Weights of a small self-supervised image encoder: 3800 steps.
Rows from block 6, named by matrix and row number. Rows with one number belong to one channel. Each number is 50 + 10 x the weight over its row's rms, rounded and kept within 0 to 99. All counts start at 0. After the name is the row's rms in percent of the matrix's.
# convs0: expand pointwise conv (model.blocks.6.convs.0.weight, 576x96x1x1), inputs 0-95
# convs1: depthwise 5x5 conv (model.blocks.6.convs.1.weight, 576x1x5x5, trained with AdamW), a 5x5 kernel
# convs2: project pointwise conv (model.blocks.6.convs.2.weight, 96x576x1x1, transposed), outputs 0-95
convs0.33 103:63 42 66 58 43 43 48 39 38 50 55 62 80 38 42 63 54 43 53 60 57 39 66 50 45 53 56 49 53 49 50 49 53 55 50 52 73 55 43 52 57 50 65 42 41 36 39 43 49 73 52 41 53 51 41 59 49 46 39 40 43 58 40 67 73 38 33 34 66 50 42 66 46 60 48 52 29 55 35 37 43 41 41 39 38 47 49 45 47 41 54 38 44 60 52 51
convs1.33 115:50 52 33 35 49 45 50 38 28 51 45 46 38 32 51 54 56 41 41 55 49 52 33 35 55
convs2.33 077:60 39 59 68 45 58 44 53 21 52 60 41 56 65 63 49 58 47 57 33 60 49 32 47 45 61 47 69 58 72 44 53 40 48 65 48 52 44 35 45 48 60 42 50 48 47 48 50 44 32 48 50 51 62 63 63 39 46 54 56 73 46 60 31 39 50 46 52 43 29 55 48 41 47 47 54 34 56 39 46 43 60 53 39 45 49 61 58 38 52 63 32 53 47 53 31
convs0.34 075:39 51 76 67 67 59 70 42 52 48 49 31 57 53 44 57 64 74 59 36 53 50 52 44 48 50 55 55 46 58 57 37 48 67 34 53 53 55 52 54 55 44 41 36 50 50 71 32 52 53 45 52 47 56 54 47 43 44 52 47 56 49 39 49 57 40 36 45 49 40 45 41 52 46 34 48 61 45 62 44 37 68 54 58 48 55 65 40 31 28 58 50 43 28 44 61
convs1.34 125:49 50 64 50 47 55 44 61 50 47 47 43 60 51 46 32 35 48 47 43 29 20 49 49 54
convs2.34 059:62 27 49 66 62 62 68 61 47 48 54 48 61 49 54 53 53 53 69 56 49 35 49 67 46 56 53 39 64 52 65 34 43 60 32 45 54 63 51 49 47 49 55 51 52 56 52 49 59 50 47 46 51 40 69 60 33 55 58 46 53 47 63 55 51 45 56 56 43 58 40 48 63 55 37 34 40 64 52 54 34 59 57 59 57 34 47 34 55 44 39 54 23 28 64 55
convs0.36 121:78 67 48 48 62 72 57 52 45 41 59 54 51 59 51 53 59 53 59 55 60 59 38 54 51 42 40 44 48 51 63 63 45 59 61 60 56 58 57 61 54 51 44 53 58 60 56 71 48 37 61 52 76 38 56 47 56 46 48 58 51 54 59 49 41 47 42 57 56 29 20 55 51 53 55 42 54 43 55 55 53 53 45 51 57 57 50 61 58 45 79 30 51 49 32 53
convs1.36 105:46 61 65 58 47 43 50 67 61 51 47 51 81 62 51 46 59 65 60 54 47 48 56 53 54
convs2.36 111:61 34 29 37 31 43 41 49 57 55 33 42 42 53 54 37 44 46 49 52 48 58 56 55 52 51 47 41 26 52 54 55 50 54 48 78 44 36 60 50 44 28 57 66 46 53 50 37 47 50 25 45 48 40 52 41 51 55 46 45 40 52 53 73 50 56 51 35 57 48 49 65 76 42 51 67 52 54 62 49 57 54 42 45 55 47 45 40 55 38 52 63 43 52 63 41
convs0.37 119:42 44 49 50 72 47 47 36 59 54 56 47 40 45 31 57 68 59 41 25 49 32 55 43 56 41 51 38 50 63 56 61 45 69 61 32 51 43 63 47 45 34 38 56 61 34 52 60 31 57 55 52 40 63 50 39 44 41 39 63 52 65 55 37 54 52 39 41 49 30 64 40 34 45 48 50 48 56 56 55 63 51 55 61 62 35 41 42 54 50 53 47 44 51 44 42
convs1.37 100:52 50 52 57 50 49 47 48 59 51 53 76 69 67 38 47 67 65 55 40 40 57 56 56 43
convs2.37 114:50 52 60 45 29 57 48 58 55 53 39 58 60 53 59 69 45 53 65 63 44 49 57 42 46 46 44 58 36 43 46 64 63 33 44 63 47 72 48 55 52 45 58 53 61 44 71 57 46 49 42 52 45 41 47 56 41 53 61 23 65 42 53 48 31 42 47 41 50 55 64 44 40 58 58 48 37 48 32 68 68 52 68 35 41 39 54 56 53 46 49 65 45 59 59 38
convs0.38 095:46 34 48 53 32 63 40 52 47 36 47 68 36 44 71 49 46 57 51 59 46 42 47 40 61 59 53 57 56 52 50 30 52 43 23 61 27 59 55 41 59 50 51 45 59 51 51 50 57 51 45 75 62 56 56 40 50 51 22 47 59 52 62 43 54 57 48 52 63 61 59 30 44 52 49 51 42 69 58 42 51 58 55 48 55 44 55 64 49 64 59 50 48 54 49 72
convs1.38 104:56 48 50 54 58 53 63 62 70 54 48 68 62 76 53 47 64 51 60 49 41 55 44 52 49
convs2.38 088:56 40 41 42 56 55 65 67 58 57 33 58 60 52 57 54 55 53 44 59 56 58 60 43 41 50 61 46 51 55 46 57 51 57 55 49 62 60 50 50 65 52 58 45 49 56 25 56 50 71 65 60 52 57 50 38 46 47 65 43 61 59 47 28 28 44 47 64 46 45 62 61 46 36 44 50 64 44 60 54 39 45 42 19 62 69 42 53 50 60 59 39 52 54 71 48
convs0.39 118:53 45 47 39 43 55 36 40 60 58 65 49 51 42 40 68 57 54 55 75 48 58 37 52 67 52 49 54 45 56 36 68 53 47 42 45 59 34 74 55 47 58 57 56 51 28 61 70 54 48 49 68 64 41 43 48 49 48 28 63 60 57 41 56 44 51 39 49 57 29 44 42 43 47 41 31 39 51 60 45 56 43 57 43 40 55 38 63 50 41 60 46 37 42 54 55
convs1.39 097:56 73 83 60 48 57 56 62 51 46 52 54 46 53 62 50 51 43 43 52 49 38 48 45 52
convs2.39 121:52 67 61 74 65 42 52 29 52 38 53 61 54 50 45 50 57 66 63 38 54 56 55 59 44 50 40 58 52 46 65 57 57 67 56 63 51 48 38 47 50 81 54 66 42 55 54 36 47 43 62 48 42 51 59 34 37 57 42 45 48 58 58 55 41 50 81 38 63 54 61 42 47 48 43 53 59 44 57 63 44 62 45 42 65 44 46 58 41 51 53 46 34 39 46 47
convs0.40 120:45 52 57 56 69 59 48 56 35 49 61 66 57 65 60 54 58 52 44 57 72 57 74 52 45 45 37 48 55 45 45 58 53 64 41 37 62 47 49 53 57 42 34 58 45 47 44 55 42 48 48 43 60 48 47 21 72 69 37 40 56 55 43 54 51 35 53 52 51 57 61 50 43 37 59 42 41 56 53 40 36 41 38 55 51 62 62 64 48 56 78 47 42 48 49 41
convs1.40 102:47 47 43 45 43 52 40 40 37 46 42 49 45 46 39 50 50 58 56 48 42 56 77 79 53
convs2.40 135:47 45 78 56 49 41 55 50 68 38 40 54 51 47 42 37 52 51 46 37 54 63 47 67 47 49 61 51 54 47 35 47 37 43 53 46 26 46 43 47 55 51 46 61 53 60 48 41 12 28 45 50 42 58 63 47 47 39 59 57 37 52 54 57 37 54 57 38 41 63 48 71 63 55 42 53 61 44 49 41 43 60 50 34 59 38 52 41 57 44 39 61 47 60 50 46
convs0.41 077:85 57 60 42 61 44 46 65 68 49 60 49 51 39 59 65 50 50 72 57 42 47 40 60 47 48 58 54 45 74 59 48 55 51 51 42 55 43 40 50 38 58 53 50 49 39 40 68 54 47 49 49 55 43 56 46 51 49 44 53 44 58 56 57 50 43 46 44 69 31 52 70 57 55 49 49 56 46 55 68 43 49 45 61 67 53 73 47 65 68 41 29 43 45 56 56
convs1.41 103:49 55 76 72 57 61 62 68 61 60 46 56 48 55 57 48 49 62 59 48 52 45 47 56 46
convs2.41 080:45 65 53 32 46 39 42 54 61 51 38 58 39 64 61 37 52 42 44 34 63 55 39 27 41 33 41 43 49 29 44 55 48 69 48 70 54 43 62 47 63 54 49 51 59 48 50 49 41 55 34 55 50 34 56 44 47 49 41 54 59 54 45 59 41 60 54 46 50 61 68 47 52 34 29 43 74 58 60 56 64 40 45 58 57 54 40 41 53 47 46 56 33 63 49 40
convs0.42 134:31 40 56 59 31 55 40 55 46 54 65 57 49 44 48 56 65 47 50 54 61 48 22 35 42 51 50 46 42 51 35 37 67 53 54 75 32 51 48 63 44 59 52 44 59 44 62 39 50 47 33 64 61 51 66 51 47 51 56 62 63 59 53 52 46 46 50 48 39 45 51 48 40 43 38 57 51 54 27 41 52 51 55 58 40 73 40 60 52 42 46 59 42 62 39 69
convs1.42 095:55 54 45 49 49 38 43 47 54 56 31 37 42 63 72 35 33 44 62 64 47 49 46 43 54
convs2.42 164:64 61 63 52 52 61 36 43 53 53 52 46 60 55 51 38 46 57 57 51 53 39 51 65 36 41 53 51 43 53 56 55 36 65 52 32 59 60 57 31 42 47 54 45 79 45 40 45 50 56 51 47 61 46 34 58 47 51 37 39 55 37 57 40 53 30 37 64 37 42 54 48 50 52 70 47 36 50 49 30 42 46 46 57 70 41 72 43 55 44 47 38 54 26 54 49
convs0.43 085:40 69 54 45 35 54 32 43 55 62 81 63 63 41 52 63 55 53 54 39 50 42 50 51 55 60 47 55 54 56 44 58 50 60 46 35 46 35 61 29 46 29 61 44 53 44 56 43 56 57 56 40 45 64 27 47 63 46 47 50 51 44 58 51 57 33 52 58 42 38 73 51 49 53 41 69 53 49 40 52 46 69 56 46 67 59 56 45 51 50 41 50 45 53 32 46
convs1.43 102:43 42 48 48 40 41 50 41 39 45 48 47 43 48 34 26 44 40 36 33 31 45 44 50 46
convs2.43 073:38 57 41 27 55 51 56 54 55 58 61 44 60 63 59 65 54 43 26 42 36 38 52 62 49 53 30 33 50 63 40 41 48 45 51 56 64 43 48 43 60 40 46 36 44 23 67 42 51 34 56 55 47 57 47 62 61 49 56 50 50 49 63 52 49 38 38 57 59 53 34 48 47 45 26 69 39 47 53 50 37 52 48 54 52 50 60 54 43 45 48 67 46 61 51 35
convs0.44 123:60 62 44 44 52 56 71 67 44 66 55 57 54 47 54 36 37 60 31 46 47 40 36 48 45 49 46 57 55 27 50 54 46 56 44 49 48 76 51 33 54 46 50 34 30 66 59 48 59 51 50 48 66 37 53 55 48 36 47 64 35 44 57 52 57 40 41 30 40 44 50 38 50 56 42 46 64 69 34 46 38 53 51 44 72 46 45 51 58 47 40 48 36 49 48 46
convs1.44 102:48 61 63 68 43 51 59 74 64 51 51 63 62 67 51 49 61 51 55 44 41 48 47 41 44
convs2.44 126:60 54 56 53 37 51 44 51 47 48 45 35 50 44 61 49 51 57 49 43 49 79 61 47 28 60 50 41 50 40 42 47 57 64 46 64 50 43 56 44 50 47 47 49 52 54 16 63 50 44 45 56 53 41 62 50 73 37 37 52 59 25 36 59 35 60 49 31 44 53 56 48 53 49 66 62 48 59 47 45 43 35 63 51 43 40 36 50 47 55 49 61 36 48 35 40
convs0.45 101:48 45 45 47 58 55 42 52 58 36 55 47 51 50 62 63 60 42 49 45 51 29 47 45 48 56 50 58 59 55 51 61 36 58 53 62 50 56 43 60 31 45 57 55 60 75 29 31 51 46 56 51 60 47 75 54 52 47 57 44 50 51 71 68 35 33 55 50 42 51 54 38 60 43 23 53 45 28 42 53 57 52 51 46 36 36 50 36 44 62 39 53 37 47 63 46
convs1.45 104:37 57 44 37 48 50 51 60 38 55 48 55 60 44 54 39 45 51 27 48 36 41 43 26 54
convs2.45 076:59 45 47 65 48 57 46 62 57 61 52 43 48 32 42 45 55 49 53 32 47 28 50 46 52 49 57 60 49 61 53 39 64 47 56 53 49 39 71 58 45 55 38 46 38 61 48 51 51 53 49 50 35 47 46 45 51 66 62 46 69 51 39 44 49 67 63 59 53 53 41 55 48 46 38 56 60 65 54 52 45 52 52 37 61 38 62 55 40 67 43 50 59 77 78 75
convs0.46 077:43 55 51 52 53 47 53 66 42 53 32 58 50 51 68 48 55 34 51 46 56 52 61 52 55 47 51 45 40 81 56 55 25 50 46 49 45 48 41 53 54 49 25 44 45 37 53 68 46 59 50 55 50 56 51 65 49 40 45 43 24 54 66 42 55 54 50 63 44 47 53 52 64 34 57 43 57 72 49 45 37 53 47 55 48 37 40 54 35 69 47 44 49 37 25 44
convs1.46 094:52 42 43 43 61 52 44 43 40 43 31 40 48 46 28 34 51 49 51 42 39 57 62 65 38
convs2.46 078:40 44 46 47 44 38 52 52 36 72 43 57 33 58 58 46 57 54 54 48 73 61 72 44 53 40 44 51 67 53 56 42 47 55 62 48 60 54 47 54 53 60 55 48 41 35 42 67 50 34 63 21 30 54 51 48 36 63 63 45 30 47 38 39 47 43 55 24 49 45 49 58 63 50 53 37 66 47 46 62 41 41 49 56 51 52 42 56 38 54 48 49 38 53 53 56
convs0.47 112:41 63 44 47 60 35 40 59 58 55 61 41 79 53 46 43 42 46 62 43 63 43 48 48 47 46 54 47 79 57 46 73 46 53 60 45 58 42 47 48 67 55 51 60 42 75 52 48 52 46 36 40 58 46 47 36 47 47 44 40 57 64 39 42 39 54 51 59 38 43 41 42 54 51 50 56 39 50 58 41 56 39 30 61 60 39 41 48 35 50 58 45 75 48 62 39
convs1.47 109:47 52 57 56 46 39 49 49 48 44 32 30 44 35 27 30 44 50 38 46 47 49 55 46 44
convs2.47 120:47 71 42 36 70 26 46 50 54 50 55 41 42 38 59 53 80 62 56 49 56 37 45 44 49 57 52 59 68 54 48 67 64 59 48 45 54 60 58 49 52 35 42 61 44 48 65 43 49 60 51 58 56 41 39 52 47 53 47 79 49 44 49 58 70 39 48 47 32 50 51 57 47 36 56 55 49 50 65 49 54 50 40 66 52 46 50 34 38 55 55 61 43 34 59 48
convs0.48 096:57 50 55 47 46 52 60 46 55 38 41 56 42 42 38 48 58 60 70 52 58 47 51 34 51 51 41 45 32 65 56 50 80 55 40 56 39 34 52 51 52 28 50 41 41 47 64 43 49 50 35 35 64 34 53 46 46 45 47 58 53 47 64 67 50 49 61 49 39 49 52 52 52 53 37 68 48 27 44 53 44 43 48 57 50 49 51 57 66 32 45 38 67 34 71 57
convs1.48 105:55 37 26 41 56 61 46 27 46 51 57 56 50 53 61 49 44 36 45 55 41 40 40 39 51
convs2.48 116:68 60 43 42 61 65 43 46 42 60 48 54 64 56 51 57 44 73 50 50 40 36 72 33 44 61 72 64 49 60 67 76 55 47 37 53 53 48 60 53 39 46 39 51 56 35 60 50 64 49 50 47 40 52 46 60 65 48 46 50 52 48 61 41 64 54 42 67 43 33 41 47 53 55 51 50 40 33 42 65 45 47 37 59 61 55 52 47 61 55 36 53 48 38 61 60
convs0.49 072:38 70 60 50 60 50 54 54 48 53 41 46 54 43 48 54 44 54 44 47 52 28 56 77 62 54 60 60 56 45 69 60 42 34 39 54 54 49 57 44 52 53 32 65 50 51 44 58 42 48 40 45 60 58 69 40 45 52 57 65 43 58 69 36 63 54 41 67 29 52 63 51 51 38 50 55 36 60 54 47 39 52 50 62 47 52 43 60 39 37 28 58 65 53 40 61
convs1.49 108:53 54 65 52 46 44 52 54 58 42 47 68 82 65 44 48 52 67 51 46 42 56 56 53 43
convs2.49 070:58 52 45 38 50 60 40 43 44 56 50 42 62 35 67 55 60 46 62 59 57 68 63 34 54 54 45 75 53 44 34 58 37 48 60 52 59 53 37 42 49 76 68 40 62 49 53 41 50 58 29 65 52 41 58 38 57 68 69 42 63 48 51 51 44 42 51 49 48 42 46 36 62 56 43 52 69 57 38 47 51 48 59 44 51 49 57 66 49 63 48 39 42 51 61 42
convs0.50 135:64 67 52 52 48 51 41 48 48 52 38 55 37 37 63 59 46 63 65 69 35 44 32 48 47 46 50 48 61 61 54 63 53 41 53 48 44 47 62 37 60 40 55 44 58 42 39 55 49 47 29 49 66 42 29 57 39 55 33 62 34 58 59 30 45 49 47 73 48 43 66 62 39 38 65 54 39 35 46 53 61 45 49 48 43 49 57 48 50 51 33 34 51 50 48 43
convs1.50 093:51 42 56 44 47 36 42 66 63 40 34 46 64 74 62 44 41 45 50 57 52 47 38 43 48
convs2.50 158:33 38 57 65 60 41 41 47 46 53 51 65 57 64 40 54 40 46 36 58 43 46 52 45 47 49 41 56 46 69 32 59 50 73 38 47 41 37 70 44 39 48 54 46 57 53 45 36 33 49 59 52 52 52 62 49 40 35 44 33 64 56 33 53 31 64 58 55 57 44 40 33 57 56 39 52 60 42 48 51 46 46 61 57 38 51 50 43 34 25 42 47 64 48 44 57
convs0.51 082:46 51 47 53 51 50 57 58 41 55 37 52 54 55 47 62 52 44 44 38 47 48 68 49 53 63 35 40 41 57 36 32 58 35 41 40 49 40 64 32 56 55 44 45 45 57 52 22 42 63 49 68 54 42 56 53 57 49 47 54 52 45 43 48 41 38 34 67 30 50 62 49 46 39 60 39 64 40 58 52 47 41 62 55 44 64 36 46 68 64 51 36 67 68 65 63
convs1.51 109:50 24 41 47 56 27 35 50 53 51 47 56 57 54 45 59 44 54 35 43 54 49 35 36 55
convs2.51 068:44 47 49 65 44 52 38 49 55 63 48 65 59 61 61 62 47 63 66 38 45 52 58 39 50 47 44 26 50 64 41 56 46 43 43 38 49 55 47 38 27 34 58 42 54 66 45 50 46 35 26 39 43 56 44 52 54 46 56 58 28 38 50 37 40 29 41 67 36 65 46 60 44 37 41 49 57 62 47 46 58 54 61 55 46 45 53 54 60 56 39 45 36 40 57 42
convs0.53 097:64 58 54 35 43 26 62 63 49 55 31 49 57 47 50 50 41 46 45 39 74 46 43 50 23 44 45 49 68 57 60 49 55 48 44 59 52 33 49 52 50 59 46 39 44 69 49 61 44 71 40 44 41 43 55 41 36 37 51 36 53 50 64 47 37 52 48 58 50 65 56 36 38 55 46 39 66 50 45 41 54 41 63 47 43 53 62 47 32 51 52 43 49 70 60 48
convs1.53 106:53 36 40 46 47 41 36 54 50 44 27 36 24 44 38 45 53 50 51 42 49 45 40 55 48
convs2.53 090:56 59 54 53 50 47 44 57 52 47 56 65 47 52 33 58 66 63 44 46 57 42 47 56 48 65 47 70 70 54 54 55 73 49 55 69 40 52 48 51 42 57 59 46 57 51 44 52 47 64 51 49 41 32 45 47 48 60 35 55 46 49 50 21 50 27 42 51 37 48 71 46 51 64 59 42 60 70 67 45 54 55 47 55 27 44 37 35 43 61 53 49 59 55 50 47
convs0.54 079:69 55 45 56 60 62 31 48 45 37 55 45 45 44 66 55 41 42 41 35 49 44 57 51 56 57 67 35 60 34 54 51 54 34 28 38 65 60 57 56 38 58 51 50 43 64 44 51 33 51 64 43 57 59 47 49 57 47 36 43 60 51 44 54 57 70 35 50 54 42 55 46 59 45 55 56 30 67 51 35 43 50 28 51 44 33 52 61 40 49 68 53 64 50 51 57
convs1.54 093:65 73 62 59 65 62 63 53 61 58 51 50 48 53 55 49 41 45 45 47 44 35 35 41 47
convs2.54 079:51 55 61 44 41 40 43 51 67 56 57 47 39 38 40 43 77 65 65 50 55 33 49 47 46 62 51 56 33 44 34 46 53 55 45 48 55 51 57 58 27 34 57 40 65 39 58 61 55 44 74 62 51 42 52 38 60 62 46 62 45 40 32 35 43 47 55 49 65 63 56 56 45 46 53 56 48 27 44 43 53 60 56 44 69 57 33 52 53 57 50 48 41 60 49 48
convs0.55 144:58 68 60 44 49 44 42 51 43 53 49 50 47 48 58 54 59 58 59 56 61 50 31 59 55 43 48 58 58 43 47 40 55 58 44 38 62 60 50 49 43 41 59 54 45 60 61 83 45 39 47 79 69 46 45 51 44 52 38 79 52 48 39 61 42 33 62 47 50 41 49 30 56 50 53 48 82 66 52 61 61 54 54 48 59 48 43 49 57 46 49 40 52 50 49 49
convs1.55 100:54 56 57 51 55 56 58 56 50 56 58 61 60 59 62 53 68 65 68 57 57 63 65 64 60
convs2.55 133:53 54 47 32 52 48 42 40 35 52 57 51 34 50 66 31 56 29 46 71 52 50 65 47 46 66 51 57 42 49 61 56 58 66 45 42 37 32 37 51 65 49 43 61 47 57 37 42 41 20 43 41 40 29 49 47 50 61 40 42 41 52 36 53 55 52 47 35 54 58 58 39 62 63 52 56 60 47 57 58 56 48 51 49 54 48 63 66 48 43 43 53 37 45 68 58
convs0.56 078:38 70 62 72 48 34 55 65 59 60 33 42 51 47 44 63 48 51 38 66 60 59 63 62 41 42 58 55 47 64 46 46 36 55 41 42 59 42 48 27 57 54 60 52 53 44 47 56 40 40 23 59 44 52 34 46 54 56 40 47 48 60 55 55 56 35 55 63 58 55 40 47 64 27 32 53 36 49 37 48 49 61 37 44 50 50 54 52 52 40 35 50 48 44 56 57
convs1.56 096:46 32 49 45 42 55 44 54 48 33 50 36 44 37 35 38 36 44 47 36 41 38 43 43 37
convs2.56 057:41 58 58 53 40 55 50 44 50 57 72 32 32 53 42 48 41 44 36 49 42 50 60 53 51 55 42 50 46 55 67 39 45 50 71 58 67 33 46 36 46 58 47 47 57 59 62 42 45 50 64 58 44 63 50 48 40 58 50 71 64 32 46 66 43 34 51 47 30 37 57 74 64 42 48 48 49 61 31 43 53 48 47 59 56 33 50 48 44 38 56 49 37 39 49 49
convs0.57 132:64 51 58 41 54 48 33 72 52 41 53 40 58 63 63 58 53 66 52 58 56 39 31 54 48 43 46 47 62 53 31 65 60 46 52 42 60 46 50 38 46 53 62 61 49 43 59 55 49 46 54 76 54 48 53 32 66 60 47 69 47 76 36 49 43 55 63 48 39 38 51 56 52 35 51 43 53 52 60 59 61 50 40 67 56 40 51 47 50 52 48 55 32 57 28 53
convs1.57 105:46 52 46 42 44 59 51 52 52 54 59 65 75 65 63 46 54 70 70 59 52 50 49 50 53
convs2.57 130:59 58 38 48 56 51 50 46 40 47 41 38 44 69 54 45 62 48 56 45 50 51 71 43 34 68 61 63 45 52 53 44 48 56 41 51 50 42 56 39 63 57 52 55 50 51 55 38 50 24 62 32 48 37 51 31 77 57 40 56 45 34 57 71 49 55 54 58 40 53 63 48 64 46 42 41 56 55 43 62 56 43 60 46 45 40 47 61 51 29 47 58 40 47 71 60
convs0.58 079:57 56 51 35 54 37 46 42 51 55 52 41 43 43 48 45 39 45 58 65 57 46 61 44 69 57 61 46 51 45 51 46 56 45 53 49 35 60 56 49 52 41 61 53 52 41 48 50 39 44 53 61 58 52 44 31 49 42 44 54 42 64 48 40 60 58 53 33 48 46 49 30 61 49 61 43 58 50 66 69 45 37 47 41 55 52 41 41 99 44 49 65 42 35 40 56
convs1.58 093:45 32 41 38 54 46 43 44 48 48 45 65 49 41 43 56 61 64 48 28 58 67 61 50 43
convs2.58 078:70 42 69 56 51 28 45 25 44 45 37 45 38 59 41 49 41 53 67 44 52 59 56 41 51 53 44 46 47 47 51 48 53 40 47 44 61 40 60 44 54 62 23 39 39 63 23 45 49 35 31 63 49 46 63 55 53 42 39 39 57 51 46 59 33 49 43 51 45 49 62 50 49 55 54 51 51 48 58 42 65 49 45 67 40 49 66 58 39 50 51 65 39 56 60 41
convs0.59 085:45 38 53 30 49 50 56 64 61 55 49 49 36 49 44 57 57 77 54 31 45 62 42 50 48 64 48 52 42 45 50 52 38 26 37 46 61 39 59 42 54 49 48 36 48 59 21 37 54 29 45 49 33 52 58 49 51 60 45 37 42 52 40 41 44 51 39 45 38 56 51 61 45 49 48 29 52 27 55 37 47 57 49 46 44 60 61 37 46 37 54 51 38 61 50 46
convs1.59 097:44 47 45 51 50 52 53 44 50 60 70 62 46 47 60 62 49 35 39 55 40 41 38 31 30
convs2.59 069:63 55 47 68 51 55 52 51 47 48 40 49 47 53 53 44 45 51 52 57 57 38 42 40 52 50 53 59 34 49 53 40 57 56 55 52 50 65 51 54 58 63 64 56 30 51 54 52 36 66 52 42 55 56 55 63 30 48 30 60 54 50 37 81 44 39 69 49 55 48 56 26 75 66 37 74 54 54 40 49 47 44 68 50 47 51 57 40 64 43 58 49 56 45 48 42
convs0.60 067:50 45 65 42 48 62 44 47 39 66 43 49 41 41 59 54 84 54 57 64 47 48 53 48 45 67 39 47 35 50 45 45 46 81 35 57 54 42 47 51 39 48 55 46 37 53 38 35 52 51 72 58 66 50 37 48 51 48 61 60 56 36 72 54 50 49 52 41 54 61 53 45 43 50 44 41 61 51 49 53 34 50 57 77 58 61 49 50 64 54 60 44 50 48 62 54
convs1.60 099:51 59 66 75 45 47 54 62 66 50 52 53 65 63 54 50 51 47 46 40 35 46 43 38 39
convs2.60 066:49 46 63 56 47 43 40 39 53 36 36 57 45 37 49 45 52 52 56 50 56 44 51 49 47 48 65 58 64 29 50 70 60 66 59 68 42 36 55 53 55 44 49 47 38 51 42 43 49 53 42 37 21 35 49 81 51 67 39 55 47 58 37 51 44 50 59 37 59 50 51 41 49 59 41 37 59 51 51 38 52 29 45 38 58 36 50 28 54 56 43 47 47 51 55 38
convs0.61 079:60 36 55 37 46 58 40 34 51 32 60 45 48 47 52 51 36 45 46 44 39 55 47 67 57 45 56 54 62 51 44 47 58 53 40 39 34 45 64 48 59 70 62 55 53 44 24 56 53 56 56 59 44 40 67 37 53 42 48 54 28 57 61 54 66 68 53 42 50 62 68 40 44 56 52 49 49 71 49 41 36 45 57 54 50 49 62 19 57 47 49 62 49 53 52 59
convs1.61 093:43 54 54 57 49 50 65 47 64 60 66 61 48 59 63 67 68 52 49 62 61 63 60 58 49
convs2.61 077:41 38 48 43 57 47 43 56 46 62 48 42 41 57 59 49 34 47 53 45 48 61 40 34 56 38 71 37 70 52 62 26 34 42 53 61 59 56 48 49 68 51 33 35 61 54 51 77 44 40 50 53 26 48 48 44 39 51 47 48 63 39 52 42 40 44 42 65 64 34 56 49 52 48 50 36 61 32 43 49 42 50 41 65 62 57 44 54 42 48 50 54 48 60 61 52
convs0.62 118:52 54 30 57 61 50 65 45 69 70 50 64 59 36 47 56 38 64 65 52 56 39 41 50 52 43 37 39 41 60 47 70 47 49 68 57 55 56 68 43 68 39 46 57 49 42 59 57 72 49 31 47 57 33 51 48 47 60 64 56 49 39 73 65 49 51 48 53 43 52 63 46 47 52 63 36 45 43 53 61 67 44 44 51 48 45 64 56 37 46 51 56 59 40 51 51
convs1.62 099:57 49 53 36 47 46 43 46 56 46 37 37 48 73 63 35 38 49 70 61 41 54 42 56 54
convs2.62 130:45 41 70 45 55 51 57 55 37 36 53 61 49 50 37 48 43 43 61 61 46 53 48 46 39 36 65 45 58 44 37 54 52 40 54 45 59 57 41 62 46 66 66 44 53 58 43 50 47 25 58 33 41 38 37 46 50 35 56 49 57 47 32 54 28 61 45 67 53 52 38 69 57 80 43 39 43 42 57 44 48 45 54 43 55 52 39 47 56 41 69 48 39 64 47 50
convs0.63 078:47 38 55 51 50 44 63 41 50 62 35 45 28 50 48 63 48 47 40 46 46 42 48 53 51 46 67 63 53 59 57 57 69 38 36 43 39 58 59 41 50 41 33 57 48 50 60 50 48 49 61 57 49 52 51 50 41 44 53 34 29 34 51 62 41 54 42 44 51 56 46 57 33 41 55 28 41 41 64 44 41 51 51 37 27 60 48 59 53 23 41 58 77 54 48 52
convs1.63 107:49 60 45 43 53 52 54 55 55 45 45 80 71 57 50 48 69 60 59 46 53 61 49 58 49
convs2.63 081:51 52 45 57 39 52 52 47 43 53 50 48 53 47 78 26 48 52 55 65 43 53 69 44 41 37 43 59 53 42 39 43 46 62 50 49 66 55 56 44 54 43 63 41 51 46 45 49 58 37 39 49 45 24 48 42 54 57 55 58 58 50 47 46 44 40 52 44 48 20 48 50 58 53 38 64 52 49 35 74 65 35 71 55 57 28 53 50 50 59 47 60 38 60 62 40
convs0.64 106:57 62 53 60 45 56 62 44 38 17 52 38 51 47 39 58 49 61 55 45 56 49 61 29 53 44 51 39 51 52 46 54 57 47 40 51 61 57 56 52 40 74 51 53 51 58 56 55 52 68 71 39 49 72 40 52 59 24 68 40 54 41 47 36 61 58 52 46 37 45 58 50 48 43 47 52 57 58 47 45 38 32 57 54 46 55 48 69 65 42 46 63 53 61 63 42
convs1.64 094:57 58 36 44 53 59 58 40 44 64 63 73 39 50 65 49 59 39 61 44 55 53 41 54 60
convs2.64 109:42 50 42 56 41 29 59 72 52 62 44 47 44 51 39 41 46 51 44 35 44 45 49 56 41 59 59 46 56 40 78 39 36 43 52 63 43 45 49 34 66 45 53 59 57 57 53 59 49 70 40 66 58 50 46 55 40 40 66 52 52 70 51 55 55 42 43 54 35 37 51 52 50 61 38 66 43 23 49 62 38 46 43 57 42 50 36 36 47 58 51 44 41 53 49 32
convs0.65 097:38 50 55 50 43 57 24 58 37 39 42 58 44 63 60 29 62 42 56 58 35 49 54 51 44 49 34 58 53 59 30 52 48 35 32 56 48 62 46 40 49 65 57 54 28 33 40 52 42 41 56 65 55 52 57 45 50 55 44 55 54 54 48 46 34 31 31 55 40 61 69 40 38 71 44 45 55 51 51 52 53 58 56 57 44 46 36 46 51 54 61 40 45 44 51 65
convs1.65 098:55 54 47 51 43 63 55 53 42 34 81 60 54 50 28 54 53 45 54 35 53 47 48 49 49
convs2.65 098:41 46 43 41 39 38 39 40 30 48 56 52 42 37 40 62 42 50 57 60 47 68 54 50 79 48 58 53 45 55 46 43 51 48 62 54 50 43 55 45 48 50 58 51 34 79 55 50 48 53 44 52 52 58 52 47 64 39 46 43 55 50 17 37 59 60 63 45 46 47 52 45 24 62 65 48 51 38 70 56 39 42 44 38 38 47 60 46 47 58 39 45 50 61 61 47